A small image captioner, trained from scratch: decoder norm layernorm.
Rows from block 2 of the text decoder, named by matrix and row number. Rows with one number belong to one neuron. Each number is 128 + 24 x the weight over its row's rms, rounded and kept within 0 to 255. All counts start at 0. Numbers have three digits each. After the name is the row's rms in percent of the matrix's.
# fc1: MLP up (decoder.blocks.2.mlp.fc1.weight, 768x256), inputs 86-171
# fc2: MLP down (decoder.blocks.2.mlp.fc2.weight, 256x768, transposed), outputs 86-171
fc1.485 106:165106143123148135160146109155183152112117132136133121140114096077143171132149143127101146154135154113151117155093144120171109133081130137135108123115147111128098105133107114117112155138118117111120146113080120121102117145129158113117116137145117111125156096
fc2.485 108:139155119126142130152146113132151146080072148079100163150088090135093129128121099160087106101074099142120120172116119142115142150130138130125137148125145129162083121156111168130145122145144158109134111130125137134126156129138118158120118128163119087134095107
fc1.486 117:085151139153098144123138147140147127172097087157116096103147135151080162092060142134133094155145123116109097135136128162165139113134171125093128110167124068112152124123120118122113115097101154111151148174102120115154127166116117114127136153133130102122148140
fc2.486 100:132091140135124121111135142162080163136165113128130110147098110112108130125170171076115133158125124179121079088153128135100143127153077185146133094139128153117153093125123132128124111154169113100118100112115118146128148130156155131137137093090151127106154137
fc1.487 109:098136131111123103092176099127164139148165100080119164117128126096112138132130108115152149084139094104130117138134154148173130136139099126134114143114183123108145125213146131118087142117171108148122139158136113128108111150101103104116084131123140121119099140
fc2.487 100:143115126092131105146122112128185157146056114104113118124121139151094110150146138110118120133134165130105146149132134135154137148149140091117130121165096111153103136109139097130141141109163127120136113081069105151122101152110116096151137127132101145155173123
fc1.488 052:126134150109130134158128151174110167085115114099123135138126143155104145133132151072124143171151138149115132178118163141130158114123162117138111119139101107139135157125134080126101181160103155132106064167150134151122133146152149131122121145099137122149117109
fc2.488 089:111121103152159110105132086128070152129119138170142118168108142141121114139134142096175152138182119176099114114123096125147128113131092072122113145143142108096143150123161149103149112122106116139120142131074130108107087165086163148107118114117094127104105105
fc1.489 124:176122124165145118142167152128121136121116138116105122121166154124146112104128179117102117125154116171094183130120120145147131135099131085101138119123151128129094121124122141130143184101140147101146097149150130099117144114138101112177132120147148166110173114
fc2.489 111:129134147134119101134098124134162138139121129159140147148170126106119136088107127111146111163139160124130098179145115087111134200105143167128143126153122101208091148179133130088124119104147090125069113168090132143140076140105147113152133151118176133135113141
fc1.490 118:169150118117158087098137104087120161149103064132105139104143150152132144147110142092091117168093158102126170158108149142183139103128139162129125130139121118137104139105132145135127110108138121139135123147119131152129135132098113146124142177156135172143129152
fc2.490 104:136118140081144129144165136145131158165129148135171085149122145135110143104105137101127132121140153063129134139175093146143114107110163130124069056111103140122148087115120121166117124125127134147143143124152164149089089131136111099127133095188149104106125139
fc1.491 099:100079156111152139149161128165108097133145126122107124132126134136101176152122159133113139097182123105153104155110123139144106149173148158142102137128138144100175167113107144135090160150132125119111174061123121119094141137111145132113111135114114139133129105
fc2.491 088:145139105144169109143119144178146135124123137116130111090146116121170163172180119131069119130115161181053121113138132095155136149138163135159127120102144129119104153107136123133118115183129116126161124148116180112150118124168151151144107134086122096094106179
fc1.492 098:082120129109137136099125083088146147116142137101133127123124077142150142148137140135136106093106188120092109121130159166130168103136121099152090119171133167157127140100159135098128167125132120157110154108091167115138120145104160096139141126103108124100181138
fc2.492 098:119048111140117156140105139108134099132104134120102152118103151140141116115130143128123116130154144067141144154130120133121151159107064103141125114120134154137123169183115111134094125112131128094058141121107116137083181097157138152146154160124151136127128129
fc1.493 114:188122130110130132132133121190140115143083131120107103089130122117130096145160107149168140107124112131120115127125122119162129115116150157141090117083113068132115102142082144182090114123112132132121125164116123141107131142132115147162131122167127094106096147
fc2.493 107:068133119107103125116150113131175138142100118140176137089104148100109154113129117146140151157104190101121147136166123127100144097135126072118105137112137146085144124142117106084104149152097102124130118118133125145132097117114127151089114144131164137139161118
fc1.494 087:125131154146109143109154144122116134122142098100123128119188138162110141174139113111157147091120138153144099136134103136120150149149121125109129096108128103124109150148129117074079144170126169097142129124136102131143107137126148162133056167133153106128152096
fc2.494 090:139128119126097126113138120114148112139106175109113129114111122094118124119103096111171129152137126129088105136119136117158124189171190137100172137190157125120150115129132107129178137176137116156120123108139110140140135078125115159115127113071122152135097121
fc1.495 110:102108130110128093128162189119098094138149158146103117114133102126101076105158185094134134128099118135170167131141188109117138136173138109143141114157155138105117137141152111098103140140130104166161117091142141147165113185128110120076105121179133151131108144
fc2.495 106:102115125124103086101091112108108122141100115165099128115129102159079132146148127124110146132131090159164153158135154112115130162133107105153087128134093136119154143105124140140096084126115151131188198147140171125117139133116139088086113149095093124142164139
fc1.496 109:112159143144113163123123102145168144115164111164102111139163085139156144107140176083112120144149097171159122141110124096116123127098145117151096114119144106152129149158121133131143121146135162121128123153131138133090132133164110136104148148151097106112175116
fc2.496 105:125075091147137129123151153103092128140072107127128140128127079123104119160144107128137144102103125107114111135145134136141124112103083083150086154124110126133085114116125110117140118144072141171101128131157155148126121174109142143136104132145098175095079139
fc1.497 086:160128107145128120140110111147124135117151117140090099097169150153086131179100120146163092125110125160082175127131144119088129105138132133120107107137096153138120168173144160154145140133115103114109110082147162135132121161099240105098131099114141135139081122
fc2.497 095:157158138140089123144081102130106128128119120162143131136158125096146111154121092118089142182158100136131173152117154085129123163092145140145151172108125116127091079130129117129116143121119137116126126147105132195117128121136131089150118104115118117123169100
fc1.498 099:103162133124086102114165117117099128118092130064123133113165167109081130118180158116115150133144167131105138143164142141155138131109146170140146182118159078077128147162147147121123106080154103171159129140131087120167150108133136091139134128102172082095120086
fc2.498 093:108187140099108146175116142136084117191135141125097096145104176122152105118127129138120129143114115138113151079106108065091116127130117127115149140108125121104108108163125114172140067135135132096148124113126108111121120139118140156124123120153154124155120151
fc1.499 116:118160096112130080113134132124120153142129088099126140111134142108126141166131158102117168069110140112091145094096162102090132117102084136136191142120092121111117152096109108093102126101103144169108163116127104138125105116129098116090150185124110130120145106
fc2.499 101:140165096114132121155129109150127156153107112133153170135104094106139102161127142131130115128153141118091084120151131103126131096109170145121120123134108119073115124147112106129132135095119135090155119151123139123114136097131156108159156148085087157118099094
fc1.500 110:152098142104160118116089121140117140121161132094105121147106121131155127097139117110126127123071134153131097126136136140122076083112164144120141134135078139126149108132144099101134130161109090133087139139168168106147078165118156114124121148112125136162118114
fc2.500 102:101128149137135126093142128134116106111178133148129120110105131099106132153070174102133131107142154117110091072137131118165123112129113074134142131146121139130130155116160127096096139125141120157122146119104117158101115173140126095131157091184121111100158149
fc1.501 113:070167106144121125108144155124144111127120126107136113126096156107098101139153105147152124113130117072138175153107124107133137150119123091138142113090133087141122108092090147120202119157165114094136160139155170168134124164130154117111118141158128180135147102
fc2.501 107:146126119126119175173150112138150114143109098131142148151122109143115133109105126118128130096132098125150108120125084102088111112137138115090104118091132101141117098127116112136109164168119131146118106121141107142121151136150128137122148097148107171098103156
fc1.502 087:103124111143128107088108149118111107127105162131099150082074106108123098141134174106111125094142118158145137127093144099132128146128155165135127169131132125106093136124117164115087096100111187090135084120156145156115167143122124107144126118120109129144120096
fc2.502 090:102161101117086141125144118143117138140100084117171103162112101153158136109113117112110134122119120137123106108180107096115131131103099140106148124130139096127148149102134072099122118153106157101134087170153123110137106141165093148157123122133104108177132160
fc1.503 085:099084124141158096138108139132120098124125172108119129089146152119116126129133175102138097110118123132115138147166136131121101110097085184147149146117160086140164149168116120146121078103128119100119131145136139147129158141100133147117114138136144143149131139
fc2.503 093:098109159125156112127107146112174123118132093130103122119133059113190131133156146120096141121140094113132086125142128096165115147123110129135201164139102133148112171132150166135109180155161095074134126130144146110138145123137118151160118140161130139136113136
fc1.504 104:124131098166137144140103107126115112096144124129132120147122124116097136123112125128117138153151168131143139126107115120152165064101106073131123170147108107114132131115122144126170093175138150140133138148102144148088129116107128158171159127103139125111128159
fc2.504 109:137088145146146131133089157133118074110116145128117164154097119135112144130131131153141126162116123067131156152115100149109127138106168108131137108143124110124118124103161157131091106129126123165156193101129139092140108111156157126129106090137091107176135082
fc1.505 107:114077146130171110053124168153121165114144132117130135110108083153119120166108091122071159082143091155089130108117127132139103134122119065089117177109110142118157132139111081121180103143135118151127155140138151120143156113139140104158151107116100140114098092
fc2.505 112:094170143146126121166129122125104107110139149115155131153112145134104165164162174119084181128122126114086137149156100140129130165129106090159142140133097141148161134160190131141129132152095136140147097125080128125159100157109119201118106120120140163124121120
fc1.506 121:131115093133112137127124116124159144144145107112150135154111127128135127101082112145156110094154146121141110131129129150131094142119131113097122161111121135124155121166093143151121134149110169124146123106148152118071155137100128130138111164116156083145121129
fc2.506 110:162124128108104108125125133163112158140092117125096172113150162162129139155100116130108136121131122139145116134138133151119100138110135126100095126116121121138111134136140100145100133113116067135116092094101165106140175139108098114090078122132132110169124159
fc1.507 094:145115146144134159082121133132102139117119158136139142099150116147131167144152097114136139170149109144164117127106117124151129130083155145116114118129129129181122089121096145116142167148118168106113122108109096120099105142182140182145161101103121157133122146
fc2.507 094:137125104109110114125068136149125078155131098159090099138169120107130167108135151118120118146143131139111127105144141115212056168116113096095075141145182089107162154086141178133074151130115107134153124094162107131126110105127116140133102119140122127148170136
fc1.508 058:174113143121114187131150114130127089139141136094108167085149123157082180123129175097136160097144136124143131099122112115102095139115116134088113155111114154129146150128099154132092100118114215135141112136120146154133151154144131151134133114085088151160103120
fc2.508 098:130123115140111131190170136122096120159093163154102115084182092175136112145147132159154103186115133096106126139137144129158082136115137111115133150137110114116131143120130114118084157146104093144162129111140170140126116145101146137127118095134134131157147144
fc1.509 047:149141112132115096131134143133095109142133106084169135051198133125085125109148103070124125084156117159107127175117112138146117102142116113115144092142126105147119132143160112146123182117111153151134102137138124129107148176120118107143108169095135152149121162
fc2.509 091:080142152100124143106156163131158133113176106134127091145129120153142103114121112160090101151139116162104118115168147126095150114159122127109120113094137080105105172121160128102127113096124124153130154140143108153122162116103181127144141108126143124127066126
fc1.510 085:141143109133139130142115167181110151144157114126123105159146119132150116128130139161146102116122113116115113140113089118128125167128113153084153122156111128099137208094110117170133163141139143134131094161093123142137123139154114141112122150081111113103116099
fc2.510 091:143145081140101131122163098145083123179108107139127120148154136138149102111149114111117116137166124148083158134119120090154093128145157140114137132105144133184127153142119073146127146176113100142115140119163089133114121111171118090134132142073114100179129164
fc1.511 125:074112117136101130143137093156116130143149135083136120097138111159114155141127116098146120127128142132125122111091135168130158112118097063120115042159088132121139133140118118121123157097098060073101138170152137109121134162121144117129141115153101150111182143
fc2.511 112:118174097115132146115128112133105135131101114117132120172120135144140112128101125131136147100128139122171108123153150096129166144106140158110113098144188144107106140101106092150119130154151084136142126070121155139082164123132137103127128130152139093191129136
fc1.512 106:112122159111132157120098161099140073137180120114162123130109167157119142138123133132158128153166181159145161128135107116155142143119120126110105083121136131099185111121121124125163129133120153129119123114098109169126115121122105132095167154150121112100171125
fc2.512 102:137112091141133136159134145046124100131115146142154165135073166126098120103095085137124131112156094116105096107157127076155101142105119132123152158162080136162089171096129095122098164141126127130170138144110159134126106148115147087100123145127097169140128111
fc1.513 074:168069110100124122134109117164116149134092157116142187122118164164126121142125141112139068156114145139102132123140111136126107119125144137145134093171127148125132114133122137133139095108142129108154141137128117130083152114143123137107090115142125178123118107
fc2.513 091:142115108122184143126172131108141134143123130109147097132144140105116150157179110137150109079156135131107177125099129090150102127138111081119136108136121151175167156129163096115143123118143130194109168095108099139117128157137134180114096117088119122131155170
fc1.514 084:112148141120117119106093097144110150096112113071136115122103102153120181104163164149122150134130155118140130147122114133171144096128131128108152133133148140145156176099109116090159066134152111080122117173153142115104110081145116103133130160133140120102130104
fc2.514 099:140126107094104148104160091118164133144145125109097141123151102094103161140150115138116121115180084125097144127140117138126138157125098143119104141115123105167128120162138119112148081100112067136122181140124102116159143098160133137158155194092084133148118088
fc1.515 075:151131124137109138105128119153132116100138116130079168099135108140103111111163165094144126160085119123136176121152117096095128110124089116153153127151113140155109135118174117120136168149121141150143149125101122162108133139163112089128146098103138115141141140
fc2.515 097:130124131120075113190133129137124135140136178191113116158127097139107114137138140114125134103153103132130139147090133183107138136130121123099079116189151107148136096169137107127140138068115101143118101153120161125157133107173139174152117084138142089135115054
fc1.516 094:119111126143097096113144133149091120171102067090125110126094126127100124133149125118112123168098120112113168139144071151133106184146118166111147138126135109101139174085147137166140116148153143148111102148100193100154123124080134137103168129111057131105149149
fc2.516 103:106101115153108120110179136087129133182140136147146172128138143136116152098139156125096125157150134084127155104125131156148155104114114101156136122174105132144118110089159117138117124151110143096066135121108151129171074114136136099151095141109176152133158118
fc1.517 062:132099118093137104094152114133140165154119138104104142084099096162113138111118119097122106148137117108151179160111089130124130118131111146124135133159133124111093122079103156174112165081120131136150127154170121109123131115130125155121112159125122124108103168
fc2.517 085:127089152158125079130124138157142113087122135151120154108117122086158166129122169114135117190111098129120160102105137138101136124141142087117135126090113118112163149138132118126189141127154123154125093103117157142174125141163124118091189103087123197121109152
fc1.518 065:169119159175128134136136134128108134139169165117080125128151117132111128146145177106148110129122121143119154130074109139109182148064100168138125131105151087160097146111124158147160115121164095166141077169133100119120132143144153130143138106103134137115148121
fc2.518 097:125120157157170107139122125093069119109122190129144117102151105122142111171078130116119134105102086143172124112154132134147135107145131113139151110177101155118139107158152112107134114138147079116159139124127119100113144148131127136106136131097103121118133170
fc1.519 093:104122150124133105118119108105133122087101163132140115104084147133134091122138140160165123159128167161093148117129115142064122133079102156141111136156144110183105131113106149112145133137129154139134142086076135134110164107103159143191076121139112124172114132
fc2.519 095:161167133127139126158114111171130095109153108129103121128103130133126117150115155083096125068134095159123096132128163190125139176113149144082137159147128106141120114097154161136142137089139152123108168117146134131155143133147116113152129135172170144126113087
fc1.520 068:136099137098082111122101145125124156078143096150115165152130152104123120174084086135127136112147099125125136117168101123124140158155174119140089145102112097131141111093118143109102125105156151128114152103085132153136125145139175121106112151094108103128150157
fc2.520 086:140140152155170137085096139097112142118171106113136148159112120137148093121086133148131150124157120114137120103160116156131147084126097119119131170125119101114115122086103127138113110147084147130145117140153104163152126138172092158098147195104117112106115164
fc1.521 098:099158082152076146116092121146133148136114124127113103081124143126108148123099143143182159102133161122148164142118105128111121116126182091145135134133137127151094126149170115141139123141079162115118117109113125146131121155150121114150100179160114101147152126
fc2.521 102:105139122123150096109127124222181138159117116153120115133178142132138107147151140096115118143139162150137117094126094144120106161149109140121146118084090120114181089112134130117108142161123142129146153120166101140140121114128113116095124116125139114219088113
fc1.522 073:150112119122120116145129143115156135106172126127104140081152108118111167084129085079150128116128122129137099160184130156125124182140140168109112086164145140085166128086133131150112131129155147137173069151175189119125106149120131079155162067142119120125134143
fc2.522 081:133067116094144106065106170155099115080103104133104107171161123093152108123147103149116135117102127097135166124117142142104146128129170127159158124080127099110105110120127142111114134163134123179106126105092116126127131184085142131122138095131087162145125111
fc1.523 111:126156122167100154144138124141085155088125126135138121116140113158087168153119112102122111144169104150129130124132127145130137138114139135149157100113093121129098161155108147105137133129117126151124116136139121123100126145109162127110120102122111126141128128
fc2.523 104:142153157124110149119138136165137135098150097140155133114171140134182173072116137153143094146115145140114144107137114122126154121181145109120135155099104162138175123129136132136144143120121140123092104122114131137156134116129110112107119125107135123136122136
fc1.524 106:102158106096168168143128116186160150121133069136101120141110104126133125122127129115160137160142135108132112151138123111122133134095096128145095140095128115116111126161106081068132127140101131158121105175124137161137115153084181177109160150165109126100128121
fc2.524 098:178087100124096157112116146146132116151164140119109167095108142135142139127134144113154150108151121138127099128127166143130167145124151177120112124129133131148138127175147152144091113106150139132131123169157143107138092119151092095133091128068143107140158130
fc1.525 105:102139109140109162113146094089103114182148105138135092139134128154110111139151140138090133117132101128120103095140108161102167110163131073126123146098139159154129148174128134090092148153139147116114112113143107102132116138127151126172138116086114133134136116
fc2.525 109:102109168102092200160145129111102141101145122134134119147118145121130144134146174159160100141128111104138145121153138142130093156163137145129145142151142126089160108097056156142139101113132102121101165106158093121107118132090131174127114118119107163137153158
fc1.526 079:143097115156135153090126076168108154130140161146153129128176112145142073126113096118180155126161154147156125135141147172163088133098112119124178130102120117090086118136145101140186140130112148123160133167109139156110155141180112103114154128114104121170141151
fc2.526 094:161138123127104095094136131134148141126145132117110165152114114131159129178118089150142137120137129123091087114084118145107150158090113152137176116138175084130095153155106168105099115133121146117134150095094120107097153114132128132121136122084105132126127094
fc1.527 092:154117143115108079134120124140123102160072141103164144140166122130153144109109102125135090095161152149135151121111108116127123162118137128131134140094126126155146133131136111168116116090128127112129139134108088138106120112120145144156144134115153159117071117
fc2.527 095:137147137146151146116113125102113148106113139105131129130167165130127150111135123126074104164131144123121151131077147144122117115089137094117112143191151122127125147125161149142157104179126129106148128152106121138163105116078161132103132117105163147142138148
fc1.528 127:128121142124137140152116116125101110157120121112164144112086126131146077130120130162118110121150130138126126152163120172106094129114156126079093110143142134086114121119121148176106128135186082113137151159154149114174109135158174137125127164204171156104144118
fc2.528 120:155129127140192176107150128146147178117139158104138091115094103152126136171172137132127106124138137157114109096144146122129113117156153142115120096137149118105119117120122137138112138140122118098096141131167139157081138120175155102171133135085139110133120130
fc1.529 081:125175134134173112087093114188126143128131116135125129152127167096116086151140186156136166155163152099131113179125079150135100129121092107151113125142120127129134084124147138125148150145141145157093086142116166152098126106144115107133108137109137157145145096
fc2.529 085:136149178112160148103120127143169107119110179096132141100099133133077099166161183164104141178165173133127167082155152125149147143092111111149152127155111097139117154153169172160126082112155145157120169140117125149157129099122097140129172112114102183136141128
fc1.530 084:174135114130117140131123112142111164092130128101119163110148112146117117077114116094102140110123151167111099161122149126113169142124143144119130114113125099107076180151145169154103076131146112154093094124088119147132069188117160107146095089124167148134125143
fc2.530 100:121139117155160076152080115146138110138132103155115140122094143102129141116092111158135128125125085109154077111097099112159141101114148134124166080161094128162143138145132141162148137134092106113176111095130147159118102123119088100146138145147136109087095104
fc1.531 093:139172121092123133178118123127147116105151132118133144145141130141135142186135118107115105158166115088127142133107102163168135134143112164150134157131142139169114143143128110128135097077127160100105160142129136143133121131162099109120101187136168122122155153
fc2.531 100:083124156110142159117108121156129124118120112141108120147124107158152172128132158119119182114131137181085142109123099180137116177119161077135137121157170122090124115114145148132132142151148146168122138078153089115114159105109101143118150096131141089104157153
fc1.532 105:112113125160097144141119171084112152134119110145110120106115134112076177080119124111113131113146124110109138143120107132136154172111120124118150116162070158094120111104163092171151110182153158112114135150128140102124154105098166119152133160115077122175133137
fc2.532 098:130138110122110173173126124104110129139130109114136160086145129118127163150113136126123107155085143136126123074173110118143079137122145138150116129139115109144149165099102107116115139130158136102150113123182136073133095163158145139086111129104153140164122149
fc1.533 083:114125083088144146153155116117169129131183104155108134151098098138158127124123178134147150163152151145122164145138129120104082124116129122119097134127115165120147132149110106067118166152099139130125120159150120130134126171106139134136139147118137176158141099
fc2.533 083:123111098109132146114111114121126108107129134125148149109142157145138124105078128128133118155112117084097087096122129142130165116096111112146113112112176163110109137083136104132103127147136143142085184161126104105119141121113115080084161092075121116116124103
fc1.534 059:107155130129141121122095137132139149117135075135146150095146136101146166192077147154163114093140128128108144162156151126140126137120125122128123136131074117144151143124156161115143151123124083142130152110084174140096137131112148086088166144102139107142098112
fc2.534 085:136110132105138147127107144148157139163111076100107086131118119113147138131112128092138127171167141168124126128156125133116070106135129150117141122146130153134150106128160158113106166110110165119140123156142108126130140107170137130208133177121155137135146147
fc1.535 126:130144174109105119107113169155154107153083158167140136102117122160130148121181101157164124133110113133130133147119165101104143115156095136159089104098130126114127145096114131190146106165128088111135100149093105134095091119184135116124146107145132164087144117
fc2.535 112:182073124118095147171128119132102110104122123109103093110118137146150116152145157124115096149127158133135133116129113138128077139175154134065114134149125114129112099094124116114155099101136153128131146123135170132100117042081130110095131147143133107113158149
fc1.536 092:134145130098136127119148130141095117094133108091124137093110127154110162117106130085188139153163137157094065117170147137095082124102118136119137160154114125107128159167106120082093121096149063128095109156125139125108107138145168112092139150150118143118135143
fc2.536 101:112102089137140161145168105121116160105140162152122150159103142110088121161152106130136146119148144131114146160154129129106076134108089118144152167149111142144099140115095126102095122092109128125112120144138126135108154163124065144149107189131133135126152159
fc1.537 126:175101129134165142122165093085118117141120123131175129131117126167174080122146137114127127124104105081131083185155114121143122093137152146125100118129133150154116092136128142126105127172148134093140084130078128127108098132129097128124120129111140149130093127
fc2.537 112:116125106136069112106091159132121109058136139113115123069139122108154167168127135167134142111120119127108121147109181116111115077102111142130136114122166125136116123148158116132118125149119091164119155129124131116137122128110098135142155137110122097076164154
fc1.538 093:096101113107099145146128144173150149129129114137093104129096100179138099133138142098115144102128124120104110051149131165131119068124100125157122148133145141170110134117106099069141118132125125131140134150137139159101129112113141115119131100069129110117129126
fc2.538 103:161165118124122136095102126105145093105111112146130157081128153131158134109108151107107114108149117174115125115159142134136096141142094152141175122137133165149132188142096131110159133115132150109119059110166132104141126141100147142092111147091156120137108100
fc1.539 125:144168111146134130114151145109115147174152106148135071118128141167109112125109152111172148149158140174144139150095165158152105144148107138149127133136128146123152129166112136153095141095092092148133119191121134154121154129143128090130095150153138137151141130
fc2.539 113:139040161145091132112102103153156104120136136145163113089148107096069109138141129140067130130145170133141110194098167137092113107110139129140098170115125148125139093137155134158146118121113178138152145145151149134120115104153157107151143096127155164133161147
fc1.540 107:120093134122122082154136135140107126122119132082141188155134152072137121096118145104121122122128155119080084105118125147131123115167120141113170093080154157119114137113098129127135103123150134139144068157137122112149118119101122114124114132127146138101102127
fc2.540 105:091162149125178147127133133104121086093110136110108090126144081166095137144144081142098116145101134133142169144132131106130107113138100155116082129165087122162138145131126142088122172065140132123155105116109169128121111059114104104130101117141136130123120153
fc1.541 054:155129091127143120121145121114081158103124111128162128108169134120152137171140105080124139114156138198120134132105117127155132120089169149141139122166118165121091163137140141151177157096141185131131126115114111099109149141095130140149152129106122096165117158
fc2.541 084:148103103105097168133133139143121173160111116104122156120129109143116169094172135143094106125134119126159187132147166115137102151094106128115123158128151088149164140157115146142110141154066160129177137134087129159126154139145137104112110154076113115122137132
fc1.542 122:091089120119091119119139157136053109088090133093127133125180129115131143141124113139119103119102148130137111140121201119132153156147123078137131124143128107136130087172108116109134132117128114129100166129161142120106105124137091129149144140115149172129125123
fc2.542 111:137141088164119119149101117104154079171166141085159144128097133115133134087144116129106151116090131120146118120142122135118153136097141158089104102116150117147069115112166101102150103140152121146112163152147092156137096169166141128097122140129154144133126128
fc1.543 108:168147123147147148140140124104156168136124139152142122132151101138154154100134153103153141099092148104145144126134103159120121139073144126138159122114155109159108139105152147170137133130124177095184080189117162113101094118120144151118083123103104130097141131
fc2.543 097:152096167103157124139108142159149185148148133153131154163126136139101154090125134132086143115131139134142074112101153101063146155106145155100148092139153118165140094111118115149095129112140150119113084118081181138148125127144151110170104152138105123122106127
fc1.544 101:135115133126132087152117105142110102147146097138161128135143178113131143121093093119155159169104168127130129161146110152139127103103159097155122166120150106106157164080127184135060132147130128187080123119134112109105130116135159139166127169124122131150149118
fc2.544 100:119150110113181129092157135116102116141134110110127139141127098088138143159158145126128139144113128141117061124134180091134112156094174173134117112136153102137112116090189131101151160121102123113095093148147159145157162107164103143138175119121118178109122151
fc1.545 070:117121164106131147104105155195162090097146150077101131132139100108143153133109112138114093161154097115116169124100125082113112131101106121107120125116116102130134127131138165120149155083156133158162104174116138123139132137159142129148155137149130106145113111
fc2.545 098:110166108122147098097174089181156112110142103104144077119127118147140121141122136140127141143140111167140147118141113148068087133126095124137126138153089109100119176111143126090141136103158091130126139114132101103124134148146131094120096124132163140154137146
fc1.546 111:089159109173132146124148098135114139131132120132096124105095087120097117126126156090116132132074149140147082140126142126183156132132124151138124102124114130139115150175115148178089139137117083113093131060127131102088135072127125146117114122135126136131169124
fc2.546 100:163121145099115118102126168133130135116111112148146118084160123123138124155138111161153140117108111125094147160119145092149128113088127139152117138167103166105132108125135138108142152154113128196147138112154135142158130144118130098139095161149138120161091096
fc1.547 116:154154128125119132098131111062134163159141127114170130117145140154078109140091129140171112156169157139110163082110140144093129129105180131166129122132114159175134119067152128111126101161123128130177102129152090141108120111113119141152135134134143121084166149
fc2.547 099:134157138158134155103148125150135116093142132174113144119137128125125143140129149109106137156114158123172091125124130092099136137116154089131156085099097153120092076097066091165121161138095128143136086136117142140148089126132138134127153123129108111148095130
fc1.548 148:210115152157148135144101091148075153133085131100131101153142159133150105129114126099110151112076135151102121147142129159127138117127146083122125127128166139161149128139164100147142113109167101138121113123122150110137096129117136122094135153131129117108068111
fc2.548 104:126168113097125165094113141113131156178120124100103162127111143147156155144125127142099143127141140141132069114103121087142138167103085143150145107120151125113126109087161105117140111111159124119146150158125128128178118098129164093113176109159144090160106136
fc1.549 106:142128151140147134130141117148112150124136128076151154096152154106129113180160151136167070164145120143126166116131081104085178113135152108135104116117125130113120105105113122112130099162148097132120181122179124116146152139099135147159125101130126084112135147
fc2.549 095:135186128149114151095131103127133073133150140124118161106129158126141132107123139132165098172106120159145098116137119157094103136093164121117131138136109111102125137150117114151140165137128194154139128129138109103137118132156103076136156142111086154131078145
fc1.550 125:127105122135140112112140129145143067113092107146143129110137097118148068180103118209151103065156111172107093180094145117145126125159116091137165189097134110146099127147122113101110134131154140152126179104149169116112101123137096117166140109168155138110142118
fc2.550 107:119135181140124115117100122116145097113115143106128161092120081177099147120053159107135127147147163128159135130114122105138131105150097119125113132163145154117139140134117077175136194099123145129135135119121125095136121130081164138119143147110131108119157168
fc1.551 083:121149132098116092131136129140108138132142102106155135121135146133149118116144153126111074126117134134093125116104098138097137155117148112124157095170181147161096170149143119120106138105137127098134102125156146162086112120113138117108106119118121134082136145
fc2.551 085:106206070120131105120112083108185089151153150136147118113149105131138130164110139126091172094110130149115102146140109125150145147065096098153101110139121137131124124142107134154133102082123140145128139206120149119123104150123148099121167122148133143165112165
fc1.552 126:118086117142154124080159122096112109158129128119157149150123190107147122123137138194131064111174139161127147139149134119160104146138115105138101112127119133101106135091106104116147154134120138112120174123149107115112118171116142107113132134148162147129109128
fc2.552 118:159094160107115076174106139135072095130115106155134127102143154114118087138130112134125116134101139133095144196128120100140124193139154084133100118148163115145090140116121172113097106135109106089112139116102146110158123132149102127157178172108185167136127134
fc1.553 117:157104124145133149140121119106132149096124132124090195126111159149114156142077141098108106157132108162138170138127115153108103109181129155162133150145163135126133193141111142172161109112124119167116099167106155107153111147108142124110136138139137114143107084
fc2.553 112:121144138133125163107118114097100135111149170108126142131153156107136111124143102137185127090114133181133143130103087066126136141138103078126133106136159144147137127171092105125117148084160136091143098114146134144122119094109114143118104107098147125144116170
fc1.554 114:128156113099111122126139113152114126149092129152150138106138118141126123096120119154144104141109173100139128101122147105146129138101093161108117149113154154157117101148122123181129090118179131096138129122071137125121128107115196142146126098109140145081129102
fc2.554 112:110143148117143140110147129104131129140129153148120133122119138090141082136136174124171191113163135172097144141121105107137095135114125103085125090177104107120155112157145102122150108092077103139114098110100122126123132131143154111134185142088125091100074123
fc1.555 123:084129167145097169098142098146115132102116117131085118114115133123077096134137113108125137097134128177143146114119122098130097120131167133168117113111132110141123119120134124125106183114131128119103097109131139183126125105099116194111127145159181119127156152
fc2.555 113:119146146153113127111125086101128158088150068137127125132138147115139087144120133139118093068158123105155118129118133115143133160142140112118142179126123136108121153130090158103141105129155123094140104134164147120123106092137105187121130157135053189147101127
fc1.556 136:091114155145108122146139145137135171133126136147115123141127151106126178164141149135106100124126123144174115118122160155107077151114149143110146127094122108114173136108117141177157171098121152127140118127121165142117124099123153146134110142165098144163138155
fc2.556 110:124142140125132122119145116158141139129135168115187139115138086106154152124049136111142098113167077156089126139174104150124142146143123113127129119160124164103153118109092136119135138170095113114152112109111140116136133118136103127141114137140142119128106140
fc1.557 110:091107147115158165124149118089116157139148153105169162199143163147124094161144088099189130150123124103168172173111112144095142159141142071159135117122162118127133154095169131124120116134151109147126137105130123137145139150109115137081143134108143135123136123
fc2.557 104:115131092106119149184160131130114161131092093103122124143120121148107089145153137133134106192133126126149151128141133170139106103149125101124120137091103155144109124122179128114106095137105163129123101124110119106179143106137149094125154143152151153149159108
fc1.558 097:155140153161105109084131106144122090097140144142153140123141152135137131135121096131115137127134157123125078122164135091126141104094107112107165149146113121135138140163103119136136134128146127110123119110143067134125114152115087139133125134115137133153120156
fc2.558 096:125103179149129132137128158181139182130102157144094109119105133151146147147157134140148138131104173166139150145107087099127127088130091111119114132109117111099124133126095117106172125112118121102131087086164169078129140146151136119129150125168118111154120131
fc1.559 080:136136112110145113124112134141120141074143170140135113169125131152087104130121114150086123147146083168155095124128110102097129145109126172135096137150112137083117158189147090135139093103096136105157116161134117134136131116133065125152142187083162160170134139
fc2.559 088:140143111130118125125138137090162156136142115145118163156123122159139152142149129162156140143157093078137173134146094140148075166108130117101131081114113149177136117110176122191095145136116142185098164161141120150140151103121151083129126102103140109093128094
fc1.560 057:117151141125096133147164163139087157146118137131105116116146132149124137159128195086152140148129140164068124149129123105139124108122143114142127129166128128127115138117125165128144107169171132158107118097112145122145127168130145108087103148120175148146116138
fc2.560 083:139114100142135170125170143120162069115143145127141100140128149119159122122103147123108125096106118125104162127106111113158070111097139096127095111133123113109135109140113087180134142169116136084132144136137113110146153113126113143140126119117126123154070113